From a checkpoint of a small contrastive image-text model.
Model: encoder norm layernorm, encoder activation star_relu, encoder moe soft, encoder patch size [6, 6], encoder layers 12, text encoder width 256, text encoder layers 8, text encoder norm layernorm, text encoder activation quick_gelu.
Training: soap at rate 0.0016, 7100 steps, batches of 128.
Data: trained on seven-segment displays showing three digits, 97500 training examples, 9.3 epochs.
Rows from expert 10 of block 9 of the image encoder, named by matrix and row number. Rows with one number belong to one neuron. Each number is 128 + 24 x the weight over its row's rms, rounded and kept within 0 to 255. All counts start at 0. Numbers have three digits each. After the name is the row's rms in percent of the matrix's.
# up: expert up (encoder.blocks.9.mlp.up, 16x192x384), inputs 336-383
# down: expert down (encoder.blocks.9.mlp.down, 16x384x192, transposed), outputs 336-383
up.55 111:166139136115087124122137133118139102150119128018138130153119102120100070131150138129152220139093138123089126147188132105106100133176121150119064
down.55 111:070081130129117126083141090107124142156114147205142132099125150184109127160162110091108156117181123155138113109024121141111088127122154124144124
up.56 098:062178085117086115109147071146133131102111100147102133137155100136132152137112089086108115107084130113133111147095111116113139108085146103136135
down.56 094:157105096166142126109139165094124130157182146111091104152146095148102106153094142179105145106104133156127140124177125092137137123113131115134166
up.57 113:145180131107122169157165146171160101117135118116100115116116108130128143118135110159136148103055106111153161153114123101117107123123165101144095
down.57 106:151124135142149136132161145127143143154144139092140128082115132128088124131133100183127139118157087131130144096140137203135128151111139157122108
up.58 068:092106131097090165117132157119122129166100151149078091139153128158081129108123107116110089107115155122133148128146109138117136126108131105138166
down.58 074:106178130157138135130117143109106139144122123185119112125136110140114127129155100118132117143106129122093118115138082158138126131127128107124176
up.59 126:156102129119157098088118132106124128150166111129136119109127115143145126131126150128155111113083120144166104108152113135165162143131114157106115
down.59 120:167157106137120132163156109156159134114134122117118135109145101130117164105105134125145150109095129129113146136082104106126159107122107141117124
up.60 102:087089138139179120154132110115130135153136154149092084130161102134133149118178088134111049099105124149142116147134123071117141142122134122180099
down.60 115:211086112152142087185097165135157054134144124129115134125099201153141127120090138119144174104110057131117139121135136137120138120137118094132173
up.61 079:103161099113070165097133112121101136144077110145113138123151133149176115151098119130124142153131153124142135109159130158154094132135149142122155
down.61 081:145142117107133106052127139114144167109155140137140125129131192097123133128163173139076144130112103123127140118153130126107139136089117127133110
up.62 087:114101129143130105117137116108104127084104110105127117100135116119135135126144179139150178112116092113162136134135155108141108168130079185152101
down.62 095:135176142148140167147101136130131108147158104138129126104100159144139142127120107123150100140099157097141122117088167131127141158104141104123117
up.63 108:178072107105108107131127131121121136173100101079126112148145129125120175134110119110128166092097142151099149122124148130120106151072129162126092
down.63 112:047140138135124141092149129153101164092117158059123129160137131135112114105115154104154156107122131100139137129111096121164120121143121113113195
up.64 088:088234157097146093103113136147136139111143141090116128121154133127153094132146130125117112156092136134134113147095129147144132064097118113155151
down.64 085:164153105148145151186154144139126127111140133140132134098125153152121105101107077126092134117084142093159149113166096151107125129111087111134123
up.65 088:134128122061146120118103095137118129088129148138151138142161171156143121151096101108109125163089071151142171138145110072151133131141092121104099
down.65 090:110143155121138115145162129105162154137127134107138135123097132089128174098159114096103156166155155139115107129120113128117107119107106156126107
up.66 092:164107115137141108148111087111128122099125142190123151124137146132107148141088127091111114138117136146134133098132128118141119168140142138132054
down.66 100:114104103130170131179129140104119189095117143123135145085139105097071125111070122166131148118116144110128157104106145166100143149171107148124200
up.67 119:087133119127121157156147148103085130144129127136125111119097134135142140157136157126106143146119131096141104101143145154154116118164117080177181
down.67 111:160119130129121117117153125129132146102115125141159159120124127119153114138148205150138147138071107120120132111184145068127131093104140190121020
up.68 069:098132155129133124145133126115163121158143095105155127109120162102106121114121157156156143133115122112134136096137109082112097150124111096143127
down.68 067:096160142146192114013152116139130124151127116124143123090138154139110127120126121117146135123100128134095188152052146061101115126105153135124096
up.69 072:094085152143144152108142133135158109142169101108141136124094119132114148123119094150136075134115145120110095132159149098149103130152106152117122
down.69 077:115132132135116183149112154121149134129113117182112154136156177147104146141152091097152132150071153095130122124062122184108114104134110137101102
up.70 085:080118136125091171131134129130145120140131146164115083133143162122128126137124079053096129106164130136122097117093107132129128111140142128162095
down.70 087:148156094119111095097097112123094143192143124182129141077079168128108130113129138156124186120140131106116153115126126128134159119114137108131163
up.71 116:181182112094130157134133107140126140150144083094125163125119096130145147116143128145122181112143145126120117133127093135098116110113124095151092
down.71 111:092124127153119126088117132116113141125149136126131070118141109162155115131135125126128169117154170131127132114059131044114110133101174101141099
up.72 071:135108133149111134139121131098161153139126117141098128100151100142134104108131135142135135177152139158106106109092106160119138099101148125113170
down.72 075:092095105140109113110102117133170171109139157175117099116125123135089125132111177132187139181142166144120128161074136113104106149138122141092135
up.73 079:109129116140127128137123135124137137119131162126136121116165125134147134126126123139130106108118143146146118097109140102116170114126127134146107
down.73 080:053137152162147116147100128145080105140125109100150123164130113128143135105154137145118099113108144136171112150138133137095093130150113115102149
up.74 102:113084115155134125179138151137136160158114124097100124155127182152161134140122140139150135115110116110119107157139102133104130105137089151099131
down.74 108:155126136156128135093117116109163120124133127127135138138138130131109107158137136128089114140110135106125122112156138093107119113165130133115157
up.75 118:111144061101107084105174111106120118142121151107090138120097091115115113122097123095131134117087164083128093108148136135109123129136166105106097
down.75 126:141146130128129100130148082147135124146120138133153103142132190124118140128162125145141144141127140151128101124074119118139142132104120117131167
up.76 088:083110115077118108099127150166124123111108111132129122157122127139125162143111138116139148134137144110113137149120115099139134137172148150123122
down.76 094:142113131138130120127118123123145131145119162212146110100088131115121121145126147144148114163076139106147136140142127118151127162143112155123131
up.77 069:104118128139109132145104168109151120137133114148120146110092125125131098103116114125130143133071115138120163077144105123096122121157119172110149
down.77 075:086108135074108134109117098130141129112134129164143107062132172140141118160124156142099118123110159141102129125124124120148124146107119112109125
up.78 096:109156128166119148145142161116135093123100122111154108158147124132132110143120143142134140149153128157133119133131144142124139143123155130138152
down.78 102:143097130088096136074151114110171125114158117057120160125112163153114140165119119169125158127074111130124126134127120092092120128100115114100126
up.79 086:095141138129119097062076135089154087139126089147118123134138100113173129130139103104145135119114145160135160126123144180165177120138160123142143
down.79 096:119143129118136141146105125142152183038164122092103111125140096151165114131131147132136140125139123131127100107151121113111150113113132123118136
up.80 087:114095151135134152128093115126101124179158156132108115105109147121081101123095127123140112161088109117114126136086131105140116160161121128135095
down.80 072:109089123111116141138144151154112125118158137165138130117108082111145121136119155106113106122231142101159146107130098135133125128130119109165163
up.81 086:097137134119104106100142106090139133151126123160107122099114134159134117098122099124127088147048116121119122113118118166172125143130141155149112
down.81 089:183192131140137141095127145125113155091102136129121130120106108123120130137155091143127131128142129124130169127128129102120168113116119164128148
up.82 079:116154114125111148131134132097123102114111093130152129166119131126136092108142123153116100105119106144090136149154148125126154139142092104129129
down.82 081:119094130111145110072137150147115108143129119102103141132119165119087105119160091094137155173090143160092161148132122130146116119124107142110120
up.83 132:132204121155107128158135125151144130118131113150161117142097231106106142112086152172122089154081135089111051152088140100139122130156114089112148
down.83 121:043108163140122101142117133098119136171151168180148151092171043122127136119047118127141124102099096160144135097149109136160111121129131104129138
up.84 145:166175115161139137099170138133113117112106155040123133136113117140148140089096114129127130098153152134112134109119111138149136136123182119113051
down.84 137:071104123095133163111089146094127132118094100144090116173153194139111114139137104164120130180108130146093125124097131089145111117134106109143163
up.85 083:151106091121091155129148096123106101100124142094160119107117094164118108162113153166130125159121127148143120130141143128126136101176146132127120
down.85 086:094123120109121119140112106116113149152123139178129173143130129146095119120158078108149081082178123113153169155118145132121141093109111139099129
up.86 103:102111155133120125150066175140088116155108149119103124132141147126135144130141129132101096133128169113145102112189122148124127097136124096170095
down.86 115:154108126123142111091130158117120096130141130029135124133130143085114133104183156128117084148083120140139082143059145113130132150106107111087163
up.87 077:128127146179074111104114126138129100109131122180121128112153127125104146089150094168123156133116136170145152135127053128083130100182125121136115
down.87 081:123093160089146129176137140153130169118115093118146182128132129101118096107183090140143152138109098106157140112160117126115136102086121134082154
up.88 049:120077134135103090104102132126148127072165120107136132128144120136151084135150168133138024187146120117138125130131148138136160103157150134107142
down.88 051:107090138171148107071127093113124144139160150111138111114099116128124142120110140078142195148084152134124123119052141107133132155113093148143165
up.89 090:091153108159150124123103139145104152150089080193122106086136142144138094124129134162110137137124158140117097146140108119112126117106128118185113
down.89 086:144175102137118125095122128159108128078152102210121143095137124144110120144145174083121101092056139108186117155133145085119096094094099125125117
up.90 086:092125119154119124123113139093136113090131109108123120116161134126106136121166134089107146144108121130145116126120157170135131149122122149175145
down.90 082:168127122132124128084143101147147131154144153150135110147153085117107119090168141113149150091146141122127155147087100089099158077111114122133139
up.91 071:114116154116156107154124136126129132108117106221145143126108107136084087102151112150135102185129141132131149128162162073127121168142135128145113
down.91 076:076076127132096139092125128137155145111149139131154103133128133135145155146118120163142104174154128160149136114097077092138175153154184120109143
up.92 090:064151124107155169079134156140157143124144118155109137114094153141137148130103139098150166166129120074137148113126139151142120118131128151119203
down.92 098:103049115097100112101142139144135093154156086172113122121158110089126139123124143168126075164156116117108057110115116138104140100119125103088094
up.93 094:117118149146140130090161132126104094163101138084132120115117122117143150143140125163159072154139148144114141118122146129138186115145102149121144
down.93 100:114136113115122127120108123129133126128130142121144139103176154139151109085146131121126082113112077079118108094188128114110095164097148145123150
up.94 103:088118115097125107081116150123095091126115128094146112145117135170127092154122093147136149108038105140104093158146132150132146119137136164138142
down.94 098:148190101116172123142102110156137140128127134183108131167151069157100116151112147075129089091120144131127152100180137117101137101148120147120111
up.95 127:121143140154093163111132124110142127107154149137132095138163182146111119139163177111122132099116085154106144110147119128134097128138105108120150
down.95 116:118155113121147102118073137139104143144127162097121124135150105110094141086109108121155126184173173111125109170128122118148122131154128132158157
up.96 099:147137142072104176085165126159119111160139124124125119169146132126135154133110111150134096152138109173128109139161130124123114116126151127106113
down.96 099:135110129131104129193112107097112133136117123133121142095142113138082108098100123118151136108174093123119113119149134095146138113128133101113107
up.97 162:214126148093122125156130136109138081124121135123089100102140128132150102149142111123151235111096120096163105082072165121091138138140125168126165
down.97 187:127120096122127128103133148119154143161124175140135115159140135095113130110156131126151145117144133138128083098111128131156133114121114134116113
up.98 075:157119126125104120067112111121136136123119138190145101129138087094172132061116084114157102130117135158150129121130136086168123122124119148131178
down.98 081:133108107161108124133104121155141145114117139199143146143152183117167160133135138127128102095124139058131134180080118135126131140119108103132050
up.99 075:095093129121099122110168093121160127129117136137126110134134150124173144105101088136131136138121114111148146119118120108120167168103107134140123
down.99 079:173114140141137143141056142145149115115129091122116150094064141141123118111151161127138139126112109131090091138170149114092128117147111112102098
up.100 067:114095097135116140137117128103096124084106095104142149153138136114116090109132181098140076106136119154100125150150100120118115116128104121144140
down.100 068:137195139104137093168109144108117144124160137132128103103133107158141112142148139130134130161091120116135144098118163097143092154108115145131143
up.101 099:120128132122129208167163107121125096119166135128117140109038119129136126108183102092141118158103126115125136144114127076176144091124120103125107
down.101 096:102069131129114125129130128145134097109127115137111133140087151150162103160084110121124125175116105113145133137100134140153114140140126117130118
up.102 080:181100156141102079150131150121130129124112133143129107129117133173150115150116158153147100141105084128106129077119120129140105092134140148132146
down.102 090:114068113157152166161126115108129128112111111146145125121177190106136101098073123151114158104092154108143095117080134113109142140092097104126167
up.103 068:080099158143137107137099104135114087165130099122125140120096116120150145133115117113108092151108165123119133137110148156142169108115113118124132
down.103 078:179198112155146131176152125122099114131125149135128100138139074136123136125148117100137123152130163139138131123129149119090099116105148121118106
up.104 086:141083109094148132127124123159113109169122094145150114136143163137134135134097126089150208096128158108143063161113125147132123117106089121086135
down.104 086:134091081134092095148136126119149135157136096158124117104094081109082107112161145110114093115148140136146135177128143138090078152138112151095120
up.105 079:106105111103110090115136145154138158132152140134151139151141156131086129109103095166133096127088166128137113133136140098167178102138134119162062
down.105 087:133126144150134151092144097175122140138132119119124170121112041138133117097106160132105118085107131115125123141094114069131189127111108115159172
up.106 118:120179097091153152116155133129104162127126100107143115147138158103190154142123108147098123149130146160137181095097108056109130146137127085148144
down.106 102:079146162152158144115092086151153126163126136066111139123110099115097157131151107158151040108212119108144094164112122091106147090107101113122151
up.107 054:123092120131126115111120149161143118079142109093162157119151122086110116109152129103163112179131128128134123113139137191096117134126133139138126
down.107 059:159096132111104132067107097126156130124137114105107130106127140143092129112133131111149151154072169102122174140089128133138117184115118140166168
up.108 146:215153154136133118101121122123146136171126106094177123133115138124135137106081086107131052167088131126137160104099106101126169149137121088152131
down.108 142:090114144142144129161167134121103127137147093172137154149110187130171125120148115161124105116088135124111089150124129154102144115136120113105085
up.109 109:091105130159096143196146156128146151094141128096119108125101140157132163128086143156134117144090130105141142109087117105124137119160120116103158
down.109 106:121140101105149114144126144156128135159131118117115100133145138137133152126180128024104124135143137129152113147104155100135149104083116138111176
up.110 129:062094147146118177201136112084130136105108127139083134130113187135202123127133124124152111122156131092141106127144095161118160142162145115100049
down.110 130:168042127109124115116142139145162122127153111084127090138140120134125113154124117185162094118180133099148113131094129112145121119102128138154210
up.111 128:132108123111152143142158105115144159135100119043134102128081086157128142114151116154148150072082110161134129102108137171121137108153116131112124
down.111 149:208134183106137134194119138103118091170113118228136122116159121114091120131132102130117189184134128114148131126137136149103130137083127128103058
up.112 070:119092143108148150124095164128125135087120103140151117158150101113140147166146128120122108138126135129110140102143133120187136127141149137139115
down.112 072:117116131147089121106159153097148137126120110187114112137112162115113132087124146098094084152094125159129177147172112170153111149130110118121159
up.113 082:122129136114143140121106126126162133108155115148175144148150152142150153138127142129120142196084120146109140153093118159147103139120092099127146
down.113 081:133078160110121159107162105125109081041117108161120138132146146153138119142152112174097101094105111131137107155112127108146099143121106126133123
up.114 070:121112150149164119182105117102114125134157156150119132118133152129106146128142158149101159109122095103137214169111145107112160121130147098129107
down.114 076:125155115122123142130110116116142108111137165113122115105140139115139093104187135097092178136128122132141152156073122107141124128103141138095133
up.115 097:134113140119122096128142140131116122086147094131097144105142203143140115117120193120149129110096122112171157124191112157127115118149129139133153
down.115 092:156129161128125122170121133158153141174107179199123130112134108141079088122098132111126177112182105114125131137023153080108101125102132133131123
up.116 113:048135135114117123108125146139080129086102128107100119094145093132103131132149138151158128138091114109125140157151117145164173119091131152149123
down.116 103:179158094118123119153136143151123138123169110133118140141120140144130111124095131088143119133162151107144096087138132133143139107109122147103162
up.117 077:080071084114115127153134147132119113171120147118116158093096173122149100120165147171119083147109134140125116123154118142143131138132160150113132
down.117 088:068113123106144118122155094143139125164127138125136133114104115141104140150149132148114042107135144120132137121106104121118136135118113150133127
up.118 131:101136128129102158145127144102152119106145134174139121097154098098118092134147107164144150149164153102165139113165137113130111146146162119089132
down.118 113:116129115090152129074155118131133130134153158163147139144111094125161127113120152135107155122194096136163109138098120103129131139115163140149115
up.119 085:135192135177138164111109141149133122141099123144146162120134133135081167134142150189128171142140131093133134121140122119114128146155110095121119
down.119 078:151131145123129081086139119122154098093158102075133114089092128126142125145119141157126060080108120143128123124116075146116161137130118135129167
up.120 088:152114131144156104112102127139147162108132148124135126112119145116154160156096135144125150146117145120126091107126100162154117120141132158124137
down.120 093:103130138145108125098134131118138131103143153109125115098191163163126125160147112103057133158121160111061141131102108141156123154111100154096090
up.121 070:168085176110145125081146177119083124099119087111094143140195080118134125090129093139116133138126159096089167123132127158121144104152119167160154
down.121 068:169102093115136100096099096128166152157132152138150096110111187154109126118115104112119116155154157126168114099106079091116113163107139147136119
up.122 092:074092108104107146133115151123132122103127094134164113121106114099139068103142147167131182154098155135138151111095147120074082122119103133141151
down.122 091:115102089119151132174099170127134117120114145119137142147140093097138171111111150096158112110096134122142126145059155117132126104115137144137075
up.123 089:162129093118131139108159129146104142075090130094158148121121128136121123140155173138129125122136157125125109158102147106185172181142133078120075
down.123 094:124174115114130103178099117141103138137182136178114136114108135122101101111116131154144128127127137140146130138151118132113133153112090125136138
up.124 080:139118179167119097098095141144165133144161141179112116127132086127155076122122155150145131147129156131151168097099108173131085140124116160117169
down.124 088:097136129105147114108140152123107093147113112097095164136151121136117122095112139122109076152127140135125106128169122146166130142139127130137095
up.125 092:057076116108174132081114101161075125171106119161111156126119141113145113144124145155107147084107154166115131125124113141139140125098119159109122
down.125 094:160213125137145157190129108144109127147138136223106131127096189150121112175153163135125127150158100112140119120123095189077121126137119151134101
up.126 128:176150156124189109143141129127131147173132133048118126151119147148131123135120125152097106141140122126150085135193137148169158118126131099124106
down.126 123:059116127148111132098127147119119117142122134163127162125127092131121135121119109171108153084253096152098097125251112130154163111174139139151127
up.127 078:120120124142118123126120119127129069100098114091104073159104095136145172092114125127130176102170113142109161133175126151148117136125166133103131
down.127 082:152123181119137119064156137122146150103168135162111133101085157128122141115120124153137238162100103147128141136163105136084114146097126150141109
up.128 149:165180155118131108155127123122107093070130148008101111121121079111099142140154131162132166136167128125133142162118127123117130111076156130139137
down.128 122:113158125148108102125127111117127138106095172134099114145085132147106135135128145158126112119071115104115140125145138121167118127110122140109000
up.129 103:155172156132137115110167133134137128120142120171106131160125126124102154146116153091132094139124087121133124098125084150130157099133119117082119
down.129 103:109087135140140126122103117132126131142136111115115126123131088124176123126193136092129172130131174134080122178131125115163109107147111122121174
up.130 107:087183129091136169165112152108115147090121147145178112168101154106108141122122132142148087127167099137140124142159116127137147129106085126130103
down.130 102:126089166091123107051128145118171127140133143096116112097108126149101145161133152104111091117066112136129117129122145144148104142114115135134128
up.131 093:147123115110157127144185140120130135094096149125140126152074151136161072112112091145154042155152123141131180122107109143146165142107129133112142
down.131 096:148114131130154117147085121132170141186147131127123147081093095122103141084141118127147084117108146128115134122117147176186128151153129118136132
up.132 087:128090127120085123093125145143121098123114185129096149110090117147126132120167121095105144131146119134137114108146106146157087131129084112101121
down.132 084:115109141144131192156161112132131119134117135109160134086149121101143132154124169105135145120147120132116132157128107122129163123120147127144148
up.133 104:175153118138147090101110097139144146149126102155146074113142099113106151122171072114149045123117071144098131165136129100122092134143132126129132
down.133 097:041169099152077168174102134106079120073148113170130122104151120115154143130133136120137105107181106127152120118145130117114138133118137195127122
up.134 092:164148110140158097146100131146119145091155124099127175150135091119125118145122112169128198137098117138143168145132125115136164170129133085084097
down.134 092:089135134134091129109138117132156122114079146074092154123105124149131129132101144074151111078106146128107138158148091109115132130142092124108108
up.135 126:126183161129114081148144102106138136167119168075134103081143163148135162119132129153127175114146086131148156087146094143128140139094117139108046
down.135 115:095172104120134154182125130126105113104136136133139130168127126132129122145120124161133172146104157149149101108146106084133125148178142132146117
up.136 114:153133120111114138107133075117109114134168138098136153111099107129095101114116109105151184073152136098104151124143146112084176158134137124126129
down.136 110:085150138142127131142074174135116130118144168119111140147132144100158136114148120105141080179197096127157115123079146180127103142111124117135134
up.137 114:129134127118093136102156116129128085138125176095154117134130119111178155114154113127171115141193112143110158140165137117124122150090165090127117
down.137 123:177156118156137110131107106128125133090103132095110127141164145136113134127160170090098104162142134120137122127035130118168123164118152114138068
up.138 060:081173102135117127099104125136158156134061130151128147088102122119131122129107144106128073140129158142117091137138133142180077128152098117110131
down.138 065:138086117160118089115084115118149135137148125194126112116153117134139149134101147101109079138058119137128123132092123103108108152132125131144154
up.139 073:157079096113185097140136154130126086108137131120160137182133124144141144119082130147139106115111142149175095115129117126151117137124135062122115
down.139 074:141144140117128095120130144082140109131138122141164127122135094121066114124129144144180055156146098143133144123098102124108139161125125113132131
up.140 100:084172137123129133102147141147104164120124143086144179175122087115108120137086106106175111156127145103141183110099158150106147149108120151103094
down.140 099:151141135123156098164159161094122103087133184080100124121165142124176166114113104103142176114203104111127120122053142155143117160102102090144155
up.141 121:125122135089137102097102105137151135095140120116165114111154153093095142135138138164117134097157103128103078119117109161135155130109123129134118
down.141 103:106228131126145174165132157114093146111159129024160115148112120129133110121141126172128138127193144126139136144146124108121119143154146116130124
up.142 089:149156107140078096146142129119119110157150147172110099087121116133138177149138169174108106165119103112132077153065144135096135134153113125102115
down.142 090:079103162108136125111134110134149148138151174134124164135100167127129139145118133135162079141177118100078110107121084116126154139073135103129182
up.143 110:157099148073124141118104097117139117129132105090123110124112097113099126129150109105128078105119082115080140147132110133081126145143134118118124
down.143 108:119141141144119115138101127094115132093108125086117169129122202110151120125123116108131080102064151132142143086170133163138115153152157120112160
up.144 109:133097118165102143153097127116134099122141116152112152143130109145111153140149130165114155116131106143134107134127149122088119131135127119128069
down.144 107:101154159112154181148160145148111128126125082157109116138107173133117092176096127160142106135136137101155098123112102109125126142128112147149168
up.145 130:090144095163120110131131131141110151082119095137153110144105137143115107128095122143096086155117180130150154132033116139155112140144123117141123
down.145 114:213145099084130127050129127106120155113137124155103098127118079109116142122114095121156139107122151131132110149117118112086094096118114127154182
up.146 103:105180104087129126115120157121160149209129125111105111142124109097169114121101127134117152150116112136102158124103121191107153121142135110115162
down.146 101:158186122088118119117075112132103115107105110101134110115121119111139142157169166185119156129148118127129090099145126110129123145126110101104129
up.147 101:167124096129115141114110156093128137141148115142108131123095104117137120144137115109102255138105163096133094111132108127109142124146062141147116
down.147 107:145155116164119143127147115145128133137171175219136116122129173124116093140124125144144106145165144142141094145088078128114104145086113160080107
up.148 147:165118119110159130119112136123154104150134133055104121136148128158125143138138149124119142154120104122146122136138120105123161114127159130122000
down.148 125:134138116158110121127115151130133097134141099128119129139135105128116112131122106128108107119110128115145117119114126162121154133117117124113175
up.149 082:137130118118088125145146100138111111167106165147127097093113174119134087135102115176149108109144106105125088140139152128113095125099099131153135
down.149 079:119164154141152125124101125134126139148107141086117128104117128091168140135114140158120084134174151132081143137079159132132113120103117101124118
up.150 103:101154101158116154093133160112130133143126139117135106132148135132112118137119142104124124073179143145134125132160113138127124099120120148139104
down.150 100:120166135124118142173122144127131098143147109147116069084117101119090114105152125136150178122049121115082088132201143134104128093134127162131135
up.151 094:124156143128166111155120147180101136072130147096116105152109128141155159139121139162107083129103144153133115109090104097117131120157111118110142
down.151 098:134088137134101165132159106132157126121135130179141124172163143119124146089120118082117142106146097107131117138144112094104158122130144119159111
up.152 097:177083137135083137075145148096101143143147133121099111123150086127144149121129164125127115124076138146140124126120150102124067127096149132160109
down.152 101:118102109163138093143116119133130122157106138121143106120151164094136120115193117111138141093103124091147113144109115117103127132118129126099138
up.153 069:140076153132122145151130103125068098147094084131104145127115158117116094117210156133079073128112106142085134121166112069145119117139106173133134
down.153 071:118149137129167117104134131151151137125113147148100159067127145127099164144112129121137122141168115124133139153131111087136127134137131112121148
up.154 087:152119136113139125180135114142082131193091147060132120182146181146090136129127125078155149123113118141125111143114156137129120101141138132114145
down.154 097:143140106125158134118139113137109131164167155110121141110156139139118160137123117160141138147129135107135155129119146076148087144133127103102146
up.155 097:132178153116150109114108122122128143103135130154167151139100078125124124148137100076146128155160136155109150157113139066135123125175126130135191
down.155 097:092086131133089135145140149149126118114147134139135149094105143129097125144097114058144123136129150131108139102171132100101130159125128167144091
up.156 106:135132147151152156140131142152103110135133109113144154138167111118140104126115119115160137112176153138147112131104121145106109143124140134156120
down.156 103:170152138132102118149117115151119146083120126084117100132185154154114107109110119103145123105097131167131151133086135078119110155149126150143129
up.157 080:088158134109123149077117116106100134092132115133162137135143121099106104118148135132135115152106158137125117096155107170098096101151138099136156
down.157 080:103181150132153134134106121167172079135156182121134146121149133114149159158102161147132061131124118131120115168089164128129156101156074084129180
up.158 118:122103148119173180103105111159117126101114157131081127152131187147127161144135136147140137096092132136109120165107119116096157146141126108126177
down.158 133:138168117113115132133147146111137135164133126123119130169111154106143118154077126035137181160140127094127107146110129129149117101152128111143164
up.159 120:129120156168128149180116114122114141206131117120112103082137130126148122131122095121114158126131101128102151173121113145143129139137131142132143
down.159 117:130057103097125105137116148125110129114123093107147121155117114092142138132071136131116207100255127139133140089155127129120125108113123116120166
up.160 082:070137124121087107119131165124096121079147122186113126144148126149119127131162128144147115132107145109120112122079100188147142139130124104110174
down.160 081:172097130152153099110116104149122101117178169205128133128136154089137128166131115102126117130088122095137102128151188054123116144116143148108115
up.161 123:093131091101064150047152121119142125144173113132130148120151082129092108108131118181169123145135138137143153149093148101096157137145164108154145
down.161 118:155112110130156131150072143126163134097152121162132109160117147126132144178143139131137130113229145108136167134105136135117143114148138137106150
up.162 106:089114138109108127068147148134122123116156116095121142134136089093134111139147111122111110113103138125139106104145134134130121137160169170191150
down.162 109:152122124119118138155146110151108141079134103157139108082090096163071075143123137142119132118096117117139141115094130069107162175155122143138121
up.163 119:154147150150148163161119166132123162173148138068105111142131179116167128132167133121134139152154094149147125113158138117105163130116123134105184
down.163 110:093088159123129114117118122110116102103129120093157142173144108119106139131077115116083104111204140110090131131131127146129079147133114152097000
up.164 098:159119137159092135056134108164116168178177131158116126158144154092113145103134174138135129102117080149177063163173104100152109150097153142147157
down.164 089:104072136172132079151138088131177136131168093152129105162090108137168121158094160168122116141216104100130160128132164141135122134080111136085113
up.165 125:122186093138135082192110128090133148079115106090155122147105132153117102129133146180111129125089088107140164141095112135127121154140129138138134
down.165 124:122065111151148126083106136142143114149113141131144145141124094150131136106136171111141174134126112117119099133127134078198132106114129109118099
up.166 115:138150140099147108101123106149176127156153132120091140156158145137128116138145135074146166165134124136115182139125117111095114119113160108147150
down.166 109:132078133146124120091088097095115112140114089166113140096189131109114144110065100072139158117176135135139160117127141147177145123141129117130132
up.167 076:136092146166142128113130125116137112076126124104143152124129091110150100125136154179104151139113105121107164160144133165127102099105150097132095
down.167 083:120118114111117138152206087117152161090134088192119153134138131170104118144113117136109112124164120122156136092165152153139125138107127162080183
up.168 102:104173129132174104071074149084108159132143134119149142144186156099129147117123129128140143136102128098124129108110129097136127146132117146127148
down.168 116:153111132147138164131164139129126120131106149102119121157113101123097125143136090171121088157082120124129141126197126119127112125113105102140123
up.169 073:103117112151135092097099142114098177164131150128085150137145123138105099124142142086116123093141134111136147114138131139151092140153167154169151
down.169 070:117132136128141118113097115122147151116139123157121105101104174101108149134137112081121135148090144104129094137114114156145136131154117180107175
up.170 078:065123132160161120170136138132117142146145144110171141135154114131130109135140189165118155107095112116113159123130173134156139117104100173112098
down.170 076:167147127127130122086141102102141062151133131106086136131107139127097137146142150083108139115094121126113145117068125141107139114156161145142075
up.171 121:106101135139133154095122141109167116128133112080111123149120164131104098112128185119128198139118129127114143123167133132121099132108089131115134
down.171 108:115163115134135123156121139108097118149129181134136135115163094100144117131107118121122191121143130120140143151165140094130098092131120150138163
up.172 133:144127106150149119104119133153119087124126107106120140154126093109136138153140118109149122133097102125107089123127128132146130136112144137106037
down.172 125:098172154137124120126076110136128132100111145147137138123110167100140085133118136129115144085110128118107111123101131180151134092110125136139205
up.173 090:105129135125135151232140090137175120125148121132113144104082136118180117085097117125140118100122162139109145101089102213119132111109112153127151
down.173 088:143088105113116135121145143136135137091141094095117122111097171122098140156149135143132127092145097130155115129098097116135119098122106104139126
up.174 097:107129113137156116131157163098148108147143126187107138120118143088136154115126155136112093125122121120155103091141116177092123129131119118149148
down.174 102:092205132122127130156155152121156140106126121166108134134106153125113121106163115109132125131101135128118142121164143173106145115149115137151148
up.175 076:128114155128116136137146142122124146088118143078148114116118160119129124099138120108096131154063125123141109134124163101126122111093095141090028
down.175 079:097087086164136125135132129113106106141149126112135131132113168118137136163149105143097101148160131090141157085107131142103139106110135103140170
up.176 077:104129123117166131111108112125126130134157116074155106112142161123139128135134110185160065155077164151099130184100115129164141137144155107142139
down.176 084:117138140131138150089154124132155132130124130043096102105111069135160156131138112153106157115135125151134165140114117169121139161117133152150104
up.177 116:108127143126139133171119118133116113132114159144098106138135116174130151144141134126130122099086145125153152139136095118108085130125137112084159
down.177 147:190165155161146128171151150112126133186137124168125147183112111063091124143118109079159186120098079134131112159139110134170098100130128149128141